From a checkpoint of a small encoder-decoder audio transcriber: encoder norm batchnorm, 26041 training examples.
Rows from block 3 of the audio encoder of a small encoder-decoder audio transcriber, named by matrix and row number. Rows with one number belong to one channel. Each number is 50 + 10 x the weight over its row's rms, rounded and kept within 0 to 99. All counts start at 0.
After each channel's rows are labels from the 100 clips, of 14976, where the channel reaches its largest size: "loudest" is the band of the loudest frequency at the time of the peak. Only what is clearly more common there than usual is listed. The data: melodies that start on their tonic, played by one synthesised instrument.
# filt: filter width-3 conv, dilation 8 (encoder.blocks.3.filt.weight, 256x256x3, each kernel summed), inputs 0-127
# gate: gate width-3 conv, dilation 8 (encoder.blocks.3.gate.weight, 256x256x3, each kernel summed), inputs 0-127
# out: residual pointwise conv (encoder.blocks.3.out.weight, 256x256x1, transposed), outputs 0-127

filt.230:45 50 54 38 35 60 36 43 50 37 68 30 50 37 54 36 71 59 34 42 63 34 31 58 69 49 51 58 41 47 56 48 64 51 45 49 64 34 28 47 58 47 62 45 40 45 52 60 49 53 62 41 55 61 38 40 51 62 57 55 52 39 45 33 47 54 45 45 60 65 54 40 51 43 64 41 57 56 68 45 57 62 34 54 42 51 59 51 51 73 62 37 51 57 42 54 70 46 64 59 55 55 43 46 47 56 39 47 40 50 49 46 73 46 42 57 55 32 56 48 49 65 50 60 44 53 51 55
gate.230:52 45 57 43 62 45 48 56 48 46 36 47 54 55 51 57 43 20 37 56 53 48 51 57 45 34 44 51 58 55 37 58 49 50 44 58 37 45 52 53 21 50 55 42 30 62 39 38 50 42 54 62 44 63 60 38 49 65 54 59 57 52 24 51 63 49 72 50 41 49 59 60 56 70 39 48 40 47 43 58 72 40 49 58 55 58 49 55 62 42 60 49 55 39 53 59 51 73 45 71 54 66 59 31 47 53 43 42 50 45 29 47 64 54 35 42 42 52 42 46 43 45 44 49 51 34 48 37
out.230:50 46 47 51 73 43 46 56 49 39 49 64 60 44 36 55 43 43 48 52 50 48 36 56 50 48 22 52 37 55 54 45 56 48 50 27 21 43 39 65 62 28 42 31 53 56 55 45 57 38 47 45 51 49 50 55 38 32 39 39 51 39 63 64 66 45 70 46 42 41 64 38 37 33 66 68 44 53 41 60 31 52 53 61 57 39 34 46 44 62 48 57 46 46 58 51 57 30 46 45 57 41 62 43 39 60 39 63 41 40 34 47 46 42 47 62 54 55 56 55 37 42 81 54 48 37 45 49
loudest: 500 to 1000 Hz

filt.33:52 61 63 34 62 44 47 51 60 69 46 48 41 35 36 62 63 57 61 49 62 61 45 59 36 54 42 63 33 38 46 40 40 45 42 53 48 52 40 42 44 44 59 40 45 59 54 41 54 55 65 57 49 70 51 54 45 51 46 43 52 45 46 42 59 47 44 61 50 56 69 60 70 69 53 51 59 42 61 67 38 52 51 24 41 45 74 51 29 41 64 53 66 58 43 49 31 37 38 51 51 48 55 44 75 46 58 55 59 53 41 38 45 57 58 47 53 59 50 55 43 46 55 50 42 48 41 43
gate.33:43 54 34 43 51 43 39 53 42 48 51 55 34 45 50 54 49 66 60 65 61 37 46 52 52 33 53 45 46 36 55 61 46 69 46 55 55 61 63 42 67 41 60 46 48 56 37 52 45 57 56 69 68 55 46 38 69 52 45 41 55 42 35 40 70 62 52 53 53 54 54 59 49 64 44 36 54 15 59 42 45 45 52 47 50 33 50 60 60 51 56 62 48 58 26 34 54 53 54 62 64 49 43 40 55 48 60 54 62 47 41 47 41 53 59 48 48 59 40 46 43 50 46 46 52 45 70 46
out.33:62 36 59 50 53 41 43 66 46 53 62 63 45 70 58 35 48 39 48 45 63 58 35 40 43 55 64 47 68 58 52 47 62 46 56 64 51 74 55 51 52 51 53 56 39 55 45 63 62 45 40 63 30 54 33 47 60 44 43 42 46 56 44 53 32 53 32 51 59 43 60 52 42 53 46 43 58 60 49 59 70 45 45 54 57 36 61 55 39 56 67 45 50 43 65 65 58 52 45 49 41 47 43 51 58 41 58 38 41 37 56 47 49 61 62 47 42 43 54 44 56 50 44 67 41 46 50 66
loudest: 1000 to 2000 Hz

filt.170:60 45 47 46 51 44 40 54 45 39 54 54 47 53 40 47 58 55 46 56 50 41 55 48 64 55 62 65 50 63 39 34 55 61 55 51 57 65 54 38 48 45 77 48 48 67 34 48 52 56 67 48 51 54 37 51 67 52 26 53 52 66 50 37 42 56 66 50 46 46 42 49 58 67 54 75 49 39 46 55 39 42 40 50 55 56 39 36 55 56 52 39 53 23 51 58 46 59 49 38 63 32 42 24 52 32 48 59 45 43 63 52 38 65 43 65 58 55 44 53 38 58 47 60 61 47 57 43
gate.170:34 70 51 59 49 41 36 49 45 40 61 67 55 67 52 58 41 48 24 47 46 42 59 42 57 40 50 62 58 60 67 45 74 44 53 50 48 42 47 39 35 45 45 48 48 36 61 36 59 45 82 62 48 43 60 33 58 46 52 49 59 44 50 32 64 43 49 59 46 65 38 55 63 47 56 38 51 48 61 50 64 53 53 56 49 60 52 53 64 54 34 29 58 30 38 62 50 52 61 52 62 49 58 52 58 58 49 35 65 43 40 50 51 39 46 47 56 65 60 57 53 23 31 43 44 56 43 70
out.170:56 29 46 36 50 58 61 52 59 35 50 78 59 39 50 38 36 49 47 53 72 57 61 57 66 47 55 54 43 44 38 41 49 65 50 58 54 46 68 34 65 55 49 66 37 52 45 62 64 66 37 49 46 45 43 55 44 43 50 47 55 48 33 39 48 47 37 61 32 45 41 43 34 58 53 44 49 45 47 41 71 53 53 42 70 59 44 61 45 47 62 64 49 43 64 42 56 54 61 50 56 57 51 64 41 39 47 58 62 51 46 55 52 34 42 42 32 47 37 39 38 59 67 48 48 62 53 53
loudest: 500 to 1000 Hz

filt.113:45 62 48 62 41 35 54 48 55 47 48 41 38 45 53 63 59 55 40 57 42 58 55 47 42 41 49 43 47 65 40 54 32 49 55 50 27 50 54 60 41 45 50 45 52 47 47 72 44 65 41 45 46 58 55 64 66 61 26 58 31 42 47 31 41 58 58 42 54 56 43 62 54 52 45 62 52 81 42 60 51 71 53 71 37 61 31 39 49 41 52 49 42 40 54 64 53 45 54 54 50 37 49 61 50 38 37 40 37 52 46 59 64 42 65 51 64 55 48 43 54 49 52 55 50 43 70 65
gate.113:56 62 22 48 56 40 45 38 64 54 41 48 62 47 59 54 57 52 52 51 64 73 59 47 41 44 33 52 64 49 56 46 40 64 45 56 41 43 43 52 53 35 46 62 48 54 40 62 60 47 68 45 47 55 47 52 57 38 60 53 54 52 36 45 49 41 38 43 48 60 48 60 35 46 40 37 60 58 62 38 46 64 30 56 72 56 55 74 65 48 56 55 47 53 52 50 57 47 37 50 38 33 43 51 44 50 55 48 46 59 42 63 65 31 44 45 55 35 37 56 26 41 46 57 65 59 46 47
out.113:32 31 77 37 53 47 50 74 56 40 43 36 33 57 58 39 45 51 44 69 48 53 48 63 48 52 47 54 58 47 51 60 51 38 37 49 59 42 34 53 40 39 65 62 41 48 27 58 38 58 41 50 35 55 61 50 40 24 36 25 51 46 38 66 45 53 65 36 51 44 54 45 45 58 44 64 57 42 39 47 56 52 45 54 44 39 59 40 50 37 64 54 31 41 47 57 55 41 45 59 49 46 24 31 60 56 52 47 56 42 63 48 45 62 48 45 58 26 50 47 36 58 50 51 68 58 63 46
loudest: 1000 to 2000 Hz

filt.93:61 45 46 63 62 40 40 39 59 46 44 46 42 51 60 32 49 24 47 30 46 75 78 31 55 53 42 34 49 39 53 50 47 51 50 44 51 62 57 42 49 41 55 51 47 49 47 44 41 35 66 58 34 54 48 42 63 55 47 53 43 53 48 54 46 64 48 47 49 52 52 61 49 68 28 47 45 42 36 46 58 44 62 36 56 45 68 61 33 45 69 46 53 46 63 40 36 48 34 59 58 54 63 48 63 46 52 64 49 40 25 49 37 35 28 52 52 65 48 36 47 51 53 58 47 56 66 44
gate.93:38 41 44 53 29 59 42 51 55 52 61 31 57 60 67 51 61 52 47 58 49 60 45 59 61 43 44 75 53 43 43 54 42 36 58 50 57 59 65 50 46 34 44 47 64 43 60 70 55 56 59 54 33 32 45 53 45 44 40 51 36 58 63 64 58 52 64 56 52 51 51 61 60 77 62 42 57 62 51 29 46 53 52 64 52 42 63 49 54 53 39 40 44 58 58 62 75 65 42 51 42 40 37 54 48 39 39 44 36 55 44 61 52 38 39 48 44 49 38 61 49 48 60 41 43 44 36 49
out.93:38 50 68 38 51 37 66 37 43 60 37 57 66 57 56 47 50 42 44 33 45 64 35 54 52 63 62 53 58 64 45 67 72 42 50 51 52 39 49 44 32 65 47 51 35 42 40 37 62 48 69 56 51 59 59 59 57 65 67 39 51 62 34 61 62 52 61 52 51 35 41 46 68 33 51 54 50 47 48 52 51 60 34 63 58 49 55 49 63 45 48 35 38 59 49 46 50 47 65 61 55 46 65 47 46 61 66 41 39 57 52 31 43 54 55 57 62 44 59 54 43 44 38 53 34 61 48 58
loudest: 500 to 1000 Hz

filt.38:35 40 49 49 57 46 43 51 56 53 48 37 52 49 68 52 46 45 59 39 53 60 56 27 37 56 64 59 54 42 51 45 71 49 77 58 60 42 52 61 46 34 37 68 44 67 67 54 39 42 77 33 57 54 46 63 55 58 43 50 46 56 56 55 39 36 56 48 40 50 49 52 48 60 61 44 47 59 55 55 41 62 44 43 61 59 39 47 45 36 48 39 35 35 55 44 69 65 64 50 52 44 43 40 51 52 52 51 44 61 43 62 60 34 48 62 62 77 42 26 49 66 52 30 43 52 51 69
gate.38:66 48 30 66 53 29 60 47 53 57 27 55 42 49 46 45 60 63 64 34 46 53 42 42 44 47 71 52 56 52 58 64 70 17 33 66 60 65 46 47 43 59 57 37 57 49 50 38 43 49 51 41 50 53 46 44 61 53 38 67 50 38 47 49 47 49 43 49 42 42 62 43 50 80 49 61 40 69 48 49 45 61 64 60 52 38 54 57 45 45 50 32 40 37 61 41 55 73 55 45 57 31 51 45 61 51 47 35 43 67 54 37 46 42 54 29 36 43 53 56 45 34 60 43 60 54 62 45
out.38:46 50 47 67 62 41 75 57 47 26 37 49 50 57 53 64 45 40 58 55 56 55 39 71 47 51 56 28 52 28 45 46 50 42 56 72 39 60 55 36 51 55 55 42 44 56 48 55 58 41 54 52 45 50 50 43 43 32 51 62 49 33 62 54 53 56 51 49 54 42 56 41 56 62 51 39 45 42 52 50 45 57 41 50 50 45 44 58 55 55 33 45 42 49 56 47 57 62 48 67 57 49 47 46 38 61 54 51 40 65 38 37 47 53 58 45 46 60 62 59 62 57 58 50 43 72 55 70
loudest: 500 to 1000 Hz

filt.21:26 61 37 36 40 59 58 64 49 41 54 56 62 44 58 45 54 57 51 58 48 52 45 53 47 48 41 49 56 33 60 49 25 63 50 58 50 28 44 50 59 53 45 54 45 50 54 41 34 31 57 39 52 42 62 42 67 63 56 38 42 43 36 43 32 65 43 38 40 48 51 62 39 58 59 47 57 49 61 63 51 57 53 52 61 41 28 51 51 59 34 53 62 51 46 54 53 51 45 60 36 50 48 47 46 50 57 52 53 57 48 51 51 29 26 57 39 66 57 54 33 73 45 43 67 35 52 43
gate.21:48 54 29 49 44 62 52 68 38 40 45 44 44 58 29 40 58 50 46 70 54 25 50 35 38 49 59 33 58 57 45 46 41 43 58 70 45 47 41 31 50 44 50 58 38 56 52 28 45 65 62 48 55 31 26 50 51 38 49 40 74 53 35 54 57 31 25 38 48 54 32 54 51 41 55 56 38 44 59 52 37 46 45 49 44 62 43 69 61 55 52 46 74 46 53 59 44 40 54 62 50 61 40 46 57 31 38 42 41 48 48 46 55 46 28 47 45 63 45 38 45 50 46 46 57 47 49 53
out.21:54 61 41 53 67 50 52 58 49 42 54 52 31 39 56 63 50 55 66 31 50 44 53 40 42 65 43 57 46 70 49 33 48 47 60 32 43 53 58 55 32 46 54 51 28 33 56 50 42 45 58 61 52 65 55 55 58 53 56 54 55 61 35 44 59 43 37 46 46 53 44 59 51 50 50 56 59 48 53 64 41 47 25 41 52 37 60 62 47 54 51 41 59 43 61 46 60 39 38 40 54 58 25 33 49 35 46 53 62 50 45 49 50 49 58 40 22 57 39 55 62 35 44 40 56 46 42 76
loudest: 500 to 1000 Hz

filt.86:36 45 33 68 48 48 44 30 42 48 65 57 47 45 59 62 41 49 52 53 47 41 41 68 45 58 46 51 61 60 60 55 36 52 53 48 44 27 51 72 41 51 31 24 50 62 62 41 50 62 61 55 46 58 46 57 52 50 45 49 40 51 52 50 51 55 53 64 55 60 54 60 40 48 49 56 50 49 29 48 37 47 45 41 63 44 64 50 53 52 43 48 65 53 35 58 43 50 56 68 44 33 37 48 41 36 49 36 56 48 45 59 56 42 40 58 44 56 59 51 54 50 62 60 62 37 56 33
gate.86:53 50 37 58 65 59 43 70 38 56 35 51 46 51 58 44 57 41 47 49 50 59 59 29 55 44 65 76 47 62 48 42 64 31 28 50 60 52 43 65 39 62 46 50 53 44 51 50 46 42 32 59 41 65 51 42 61 43 60 59 63 47 40 64 52 46 47 38 46 43 50 44 46 69 32 34 65 47 44 53 43 51 49 34 55 61 53 73 32 44 61 56 47 57 60 51 57 41 41 48 63 53 72 49 48 44 37 49 55 39 40 51 57 38 71 49 43 47 53 69 51 46 24 62 30 51 58 48
out.86:41 58 56 30 41 34 45 43 73 67 46 33 62 36 43 44 35 49 50 45 60 56 41 46 59 38 71 46 41 72 51 66 20 60 57 55 31 48 65 45 46 49 58 59 54 49 42 52 59 53 50 54 54 40 42 39 42 38 32 64 56 58 46 45 65 53 50 50 34 59 40 43 49 38 44 46 52 40 44 35 34 33 43 44 43 42 68 36 36 40 36 44 39 51 67 58 53 61 68 59 41 39 51 48 50 44 45 66 47 37 48 53 52 66 75 38 55 58 74 55 48 45 43 40 43 56 79 52
loudest: 1000 to 2000 Hz